{"arch": "quartznet", "hop_length": 160, "win_length": 400, "widths": [192, 240, 288, 368], "init": "torch_default", "grad_clip": 0.5, "weight_decay": 0.08}
Rows from block 11, named by matrix and row number. Rows with one number belong to one channel. Each number is 500 + 50 x the weight over the matrix's rms, rounded and kept within 0 to 999. All counts start at 0. Numbers have three digits each.
# convs1: first pointwise conv (model.blocks.11.convs.1.weight, 288x288x1, standardized in use), inputs 0-95
# convs3: second pointwise conv (model.blocks.11.convs.3.weight, 288x288x1, standardized in use, transposed), outputs 0-95
convs1.52:372523481511405507465531464529515478557533577460443460534558509426527497488475502567518461454476475488499442497495574529448492543461585619461514502452535503389582448494464482502504441550433450513477488534540460553508506481603540568484452321511430553524434433504562374523564487455578566474
convs3.52:574532505501564533550467385517440537555538467496435596530547505510529518436510471535502518520424485515530525609510535416527528547454494574512410510502460379536476508465510420525551573402464522510461560550494595461462607479531491527450479489520446579458463576537471482420445487461561493533
convs1.53:520519417457430569547416576421538467600536420494486478460598484447513487484528532445452454505550544525381496448534476567475575574499584484452474488604504436465464536508559458390489592516593543523455509484466499540418503419476501445474533501490499455425524470499629492428368388431488524546
convs3.53:474492514377461497578507475465539520463459425567459489502481504403515490465499427486473495485514501619540498534459467532542510504549529492449582505474457516536576409553536572535511505649477486498559491492518506461457506468522506504541613506575504514449618541647482479467457484558541510470
convs1.54:574439497484518431491502527451494531459493537554447543558465432458484529520466507604519590405453439525480463497449494423436569557503571505446594463511602499591372434474558498502453369528539561503360475461571503429531503571536571580479574369484550486524497497455532492607479466477476489537
convs3.54:540503423574481528489450524479501501388458592513485397450598467445477505556497416404459507523468475489470521519458527521441508467510522466469508487481503493485528453539486497593506480418568529483465489506571511503391441534477492450469503578509466557450502495487565461504460466530479410514
convs1.55:526487539508576530479557525538453448510513438461474518510543572557492571469656437561528467544430538491403492571558457470489406470529553576448421569537507491589514590495404499511558411401461521504539476490460553406536415464547534530489489473513461547574445533456490508502492491489537559447
convs3.55:495565468432441457423571537526493484518474424485518521571493536469507532530484513549525544419480502600469553480477483455443489511462553454474439496476515549505484469519512457448443469520553483437525510482508519570487496636555471557546533507545495454460506477502503495465480498509555467462
convs1.56:491491546490440503505490470550537451526501518509551458525443474494513541538513514500457531528553528501512459504516478493505436490427483454461530495497464457510538483460472530489466502467527568512457436494527463578491568512479467559504521533471500491580560507500506510553478502453549565507
convs3.56:428493444468605602513527529500438505436583568496469465426417531491461529486504431524527489563472474481560493482483419492481511521447446490529515484490461564478494515572413513509578447508534469376445467411472492547538527515502545573610564580594572545490409444559542615538461507457531503567
convs1.57:476543484491546539563527512530516537479546419461516507487456608592506478505465495494393452429526393500496449476463421495566485520586470466509472497502474509562520589487530499434500497498574452492565548566493588392480548515434531471434559494486525504538487518448542493620536495447605466460
convs3.57:467454501443416465451491516457559482472468401503416530415490494530446463467522464528534435519589507530458436478543530369466556524463510521454519487583521431514537520493562473399475475522602472527498499513520540468548447466501472548490493524557521578567449502585524508558501505476598509481
convs1.58:425491558419500497434617476501466462586490503531531553449494480643486486685462549541520433563477566575479437430469543475537501473418397539522354498471475474407557547428550607453537491466514576546581500520428488499447512450652440411489446450511525511452554484507497472591504524478490527375
convs3.58:472474513580521529480529457452516469570392514497509491495506480444498520522470525488495482539566546479532423437470519522411501460590485485429433596502474512517498534458569517497488550466416451535508550612479543452527522518520502497536505456473596511522529471448588534524480537519458474523
convs1.59:470471565488431514524472507513514464454500437450585562530452467649506481510492477516493479507433392402549492460528400448459584515470608477569612575535501520575483434660527439552422478527508390484550456522496525460526532573553420534440488476521525505433500508601536516456478457519534533547
convs3.59:531439515547574537534407594483546454576514487481496506489513467528474461551461498572522466606474502502515552474539473515564489500536576499482516513510539485454397480450541581527466493543493537541424495546528473564412462489512493552388545494479518557518565563494469460397498520482535529509
convs1.60:470608476505563493491461553452458447376467506521392463625548467518447563469512543535514510562519428505510509473491413427576546459464541480464570542462510445522410470559524520482441425450526448620497471468509473488521512399521565512547357476564498523534491551492613520603464498465574445495
convs3.60:517378464457474476409533573516544563449499507501505458481419443468519576503534582526458561459462471542489573525571515513592497502357508437604562500411385516485593551553477539477625510503406541444545540379498435513401520546505509558523540529576385478593498310488542616473472492387530447517
convs1.61:432526373492475516562522531639454530531519620445535473523495458556450545482455508592513572452546497501512527506515521524592502501503617514486673549490513466426456458539545527473480597464445470531506466509476438571541506413571472513483482466454542464459486487440605496533422471485501454540
convs3.61:521507457452533460494440528475404488473559394539457515447415484455519527484555636520464549418407510461458545520420565466354470520458561500548456476497524558490477489538549500427444507453533478447521473517376511527515529430648461600549564497530515551460482498468479537427497507453596544549
convs1.62:525514520477515518476475562482506484523512458501468493512476426519485505405425486517477527538486476477515497514506485505481477518519490476486511478534532497544525504493528487537507495485501496556409459486550520504533512511482527586469490460473521540507545559521561501530471464540444451503
convs3.62:575446544523571532509541567519476495447548533483446478518486458484474476494520551488529442457502561516429561472523502401589528483585497493488440456558587405552484473576498541505504507414626532624476438505474527438541453515441477578482572486525557527496549449393460466513494512525517451427
convs1.63:490417457487503521512506596504501395476510549514537511592467501448422562459479505491419471521456515567496519424421476412541513538472451503471520474516584413540529505485478494517452475543468477545420548505493521510530514515531556497550464451486395538477535483567471507544445440482474509500
convs3.63:522558591573478497507512406507496537548458438493522492448476524490502503541476446504479435506462517471528495486501472492448452506585502515489545501464490516469495553513528429456502553430509595496516581570547472517526458514516497417578539570463501619544479435487523480535552441526458522496
convs1.64:473462584529493508474479527488534509389528371521538537501528495444462516536500472429568464523559468522495585614468502473446508451474532457517471604459460531486570488529467466505506486537480449542461515481600457411497534388453493542539521508553526576585583510376422500393426482439465476431
convs3.64:515535515433503580544510398528415541495465476633417555456449532398546537541532560551554563487569417410458494477533445512500512564459618556469505466521459469549494589478386480537561439547495444549479519417451485527488414527552510503461457487504457461445519447516529514462565557547526517446
convs1.65:454601434526586472502444536502559536538498540573558509414489488443505506473425495475441572525458501527515557486502603537489457517483598469467455551540534503567498645532506518461544503479562483503481497429510475454401543449514438474563453527439458472456637468460398570611411548343572567515
convs3.65:405572405541587462538502478488527483507509409513559453505495494541501476563520560572391464498455497619596475597487590511623547529558512533470438478553471484482462551526495476485599452511499559516489446483535508455490425494456494483430491459438464460474483517532426569485557428483408445547
convs1.66:540475515583519523504507539501592463492509490558495540522485436495539479482435451482542527458520494520493484485496496548531435500529550546467532382522497498467496530514519486418443500485517486444460526442546521455525541463524399517508526548460457507601432569512505488531482423493456536591
convs3.66:393562509512526565517503494479556483485485592579429480496548509540513469468508509521540526516549507442452481573527490442503495467435522646549536498400455543507512453515545480502402529447495459487622499593525577487524517531440513600469497653495528486529532569504483472470510461535517533581
convs1.67:479483459474405473416533459419509530457522491496555476404471457419517485495513518575450489418423529535526411404540560528447496449468543499439543519485480442559488512516581522460440528456517411472438515508522554509567486373524527594489545527529496537601522521418637581534440520467494533558
convs3.67:595581496512492511507577612519433493532535499525551546492585474501499491522537519527489508474544393565485556420495428575585512455482465499428421465482490411460577432607533469476533399502456494457519478537490503481433534469557514476473484502480425495512420543501517412440532507529497492554
convs1.68:517502490485499470482583468565422493535454485505527460555574469484476508440439486475501533500454352489530553562431518601473510495476451467499510529507507448478461449499412523512438582542520518484510546482539504584465593495525382619471505567485509437547618551505521474473504464586485549508
convs3.68:576539553520589470416526453605442523516522543518405486546510487434480504427487511501562548512431587467507482534460474495442545446523451503524503499566565511557499450596408490504396616511489489498491516468530545506490523509434396514527557479515452496509452451465410518427514486565500476530
convs1.69:546480577400577563525527465475476479507472525495527531428561523502470510470442516538534463508524494462469451512458488581566449506463538480414513517479549429491431481490549544544421533526466554528518507516475469533370496426522477428588451466582477499461414470595537551531558532484443483563
convs3.69:543497573480449435548432493460558502563464547528475489521510580502533495482556521502496523439556501454454478529518486535483497494465582473458551533471585411529522551511566493514574523517480511455537551449484415537475451522610413580531469472556549537487465486556536520559402541516470547461
convs1.70:520508416413558486458600498508466465485562395521479539567510505532495476456414496499507469499445497554472486548425507450521482594522432509470456549459526429454504519559581596414592548494478618529500516504501470547520420528454539503471553482496549538486496558525493434449482446458461557484
convs3.70:486404472532440512494518559504419494471431488503454520518491545561515521486490468488571486477574439498511570521510592438517457479574473508505519401488459476500608471441465543548406539521521494514518549582526479552427524493525531512487469452449551414501447399466585506513491588418545451552
convs1.71:428486564422513480516460561485501486532484531510565541424507532531513488448553404559489505488437388517445511512510496502520478549520454487364586536472535502643570495434571489566463500517563515663467522550533518524560482417534532501498529532474498552511545452380557459562463548523507527449
convs3.71:458472486491472600479534521536515480517442511580547478528462474599461516497506453481456446542386485507458516456517419466493523532496476432484454498418460519498542461527494515480480511535516522509458493418446494550514500491455493511412598457490442495521491501425452569396421422458412433397
convs1.72:477512486593600442539557469506512531459579453457499456573482531566428491463509565583542503551489477489474581522361605435538381569591603507457467518458494535556521508507527453487535426567461535542425544459455508518431441392506528534521483506529517504509594440462411533447444532495527516480
convs3.72:530494385449533424466569439551490485498471520649611406626374625487489475507476548446397507512621440504542473451403479577486504426441601415525483520459629530484396464496428481592511476502571513459524514487506555445634517515583494527495561456504412463517460456523440506457524642446511460564
convs1.73:577517505480469546455488516564560525494488480448533448395465501525525487526585585472470604496527529498386439546502493485494548464479462600524430430468599489547542597517450530448485470459528485539542503367461454519448431401532458544474546480488541520567448455476490456451447475535508554512
convs3.73:450459516399483521530569527501501480568544511508556484406538516507493520558494454572477477479512564538454555426600490499486495483468533534409524575526517424518432443435357538527533513470417613519419479552436536541525541523523481488495450452490459466479459540512525551415455491518500395467
convs1.74:533524473440490638591508518560495560493539596403402537479557423509568454503539500436515494474520469495503551471496427465506421439426585539493389471563499547466554491468555352546511465486536511426480458515342529457525542451536487538466464404450508511488539518458500453432496457492441517534
convs3.74:423350480423528483540535491532468531538496529463580536611571473565504495563558490569539557469362538540556546515532522547482516527486557578527515353540595579587582546500520522483544582526484645478486482535512475537500414461461456430426402482460482412472538442569504551443530372458467537370
convs1.75:497462555465451432476424521482527452525490497496504465577394450527494484465592427474498526459508493573403462502442547391564442497445457628565543524529551516604471537410588466530478518525598532445511532443464515507475508482530425528421555538500461479522509557538482516468481523572371491517
convs3.75:490454491394528542534396597482513490484563506460492307470472485499488489520514460494519503525573516417467493439482518472475478510457491500495492509571460459496451540524439494469560405522471569484524517485634554462603518524525507493534515503501481493405471466631553528452531578554446508500
convs1.76:498510495484471497482506515482486500535482487461540532439542448460504497531547445551555467467478469510484503499518419519362541541562504506455464467470556508420576508496496494561519475556507448501508557529477477503529475471552475469546450518529540521486480525488476499493459541464484471480
convs3.76:397487535578476457488579459447470492472560516557486541552521505464486494504493481530549519551489418517507490554451450507475498490428491428489536498471519532503417523405431485497446450514519460396380489501482531454559522494493414512505296609640493510497446548504478451476521499521501528487
convs1.77:531499494483526569512440471494551446526477496512549518396478480520512502521507528474495510469486487492437531556500459522502509471559501500520444506472559512475496462509451517492491473509481525542541551557479527514488484445482517463477510545487535503465478494480450478503470482546550456486
convs3.77:458472498495460513529458524487463529468484540408458526497433578533481501512564435486549487493509582502501553498449372493523483420420506506462478473466500548459522552489549501506577472462379519449498503399510553530388434470468480559477535527503479443543488492522526550567485445495498522512
convs1.78:475632557445479480513447542475514466598406551536570520511400554465387487398414584455483441511515483543470486580513505622702499459551479547527427523585482543613483466510494478499504559440412519459528511554505471403511457481497482483467473452517532577417556488494415534446565495473411586468
convs3.78:509541526489480502437450370529510534525437492524444450513490461513500504452465516453365547544511580487438586475553556514634561542467517474474510542566619466486424512490577490526491481555482435419508453478561504449491569519425558638536550426541452505562572468527581543509521576420358513498
convs1.79:559499543510528517579524512596450507403473463482542472483483483539507516516497512519531438451428486491461540516360523515560448484491506554462467470472492598470420471530625492512501525467495528532492551420513561463541490539579541485465530510480521480516486462412504454518519516504546550459
convs3.79:488537571463543476555437501495516452570406577486542495427515502588472555458576494535485442469482476474500491422474455515520476551449701540417572587519552545511489623497485627517459522504501507446484536504528436510469456638551474469481469473500526496389463503538539567510462541573464459425
convs1.80:589469536564456506318458512602482490525531445459553513614461535500462463514531487478506470566417494490436526478459560558555483644499439500466578487555433502426477499533557503503580530550571531521435462532397514503493505503508460457518444553511551455537486515520565543397491498568552484490
convs3.80:456456457577427466576461409529482446526463507456520466470456363560433526590470566492516541478495464430520502576540487542463472530528457391534490539450538618503436460579617494503390530517409521450583471496461562463555575415476514449480497455435522468503571416552495535400515598456487416526
convs1.81:558461484428448515476455447551542469508528481419492535499427461561530490439486577509515507518553464520457519482572560434507490570494612469542520434628593547528496474518482449460415499442471466459495542485494515456498470394570518493522558528477586561488507401551525490414442503380520479492
convs3.81:477497453541537503445384521433480467523468497408430509446455428423497513501559470500521486493593398505518423474467502553470477541487503493512435443487515465459552524456398497494463432464491510417517481476510563442518570460547557450540487458518493497525532496455473501512405490561459569459
convs1.82:471471503429545481581455461473558543524567463501435494454443538476471533514479516541413521417585502541513549515513510518506470538524483495473552451515531466434572505445524463557435476464507495500468531556495413523499520502602477504439593581453529494452495502401464516504430470541460410542
convs3.82:453441554585508468613345505454447516475532454599482547504590596476521502463574458553599555519447518478499545478554515526533519499526505497560513522374511468485560512506444436491555515487566488575500489454545540605460598502562536528521448419410535488524542518449546453428461513525490480529
convs1.83:566507507492480484435466567476491576544510492549487588508487471514514489520527488466525508476530473468424510488459465460475519462516497517527479459485469519493475483504501516528526525487501510556550514542438543471555527483514483471523445515491482526479450492469435430491528515468534531505
convs3.83:392586464559521525455434500479450471541663509525535509485499437534446520477487366556554488608567520486464480478387547516482492518443485601562445533604504524452596483373542490528551432455556454483401442449504555483547476508512492549495525443624648494531491480483438497464398580479478522514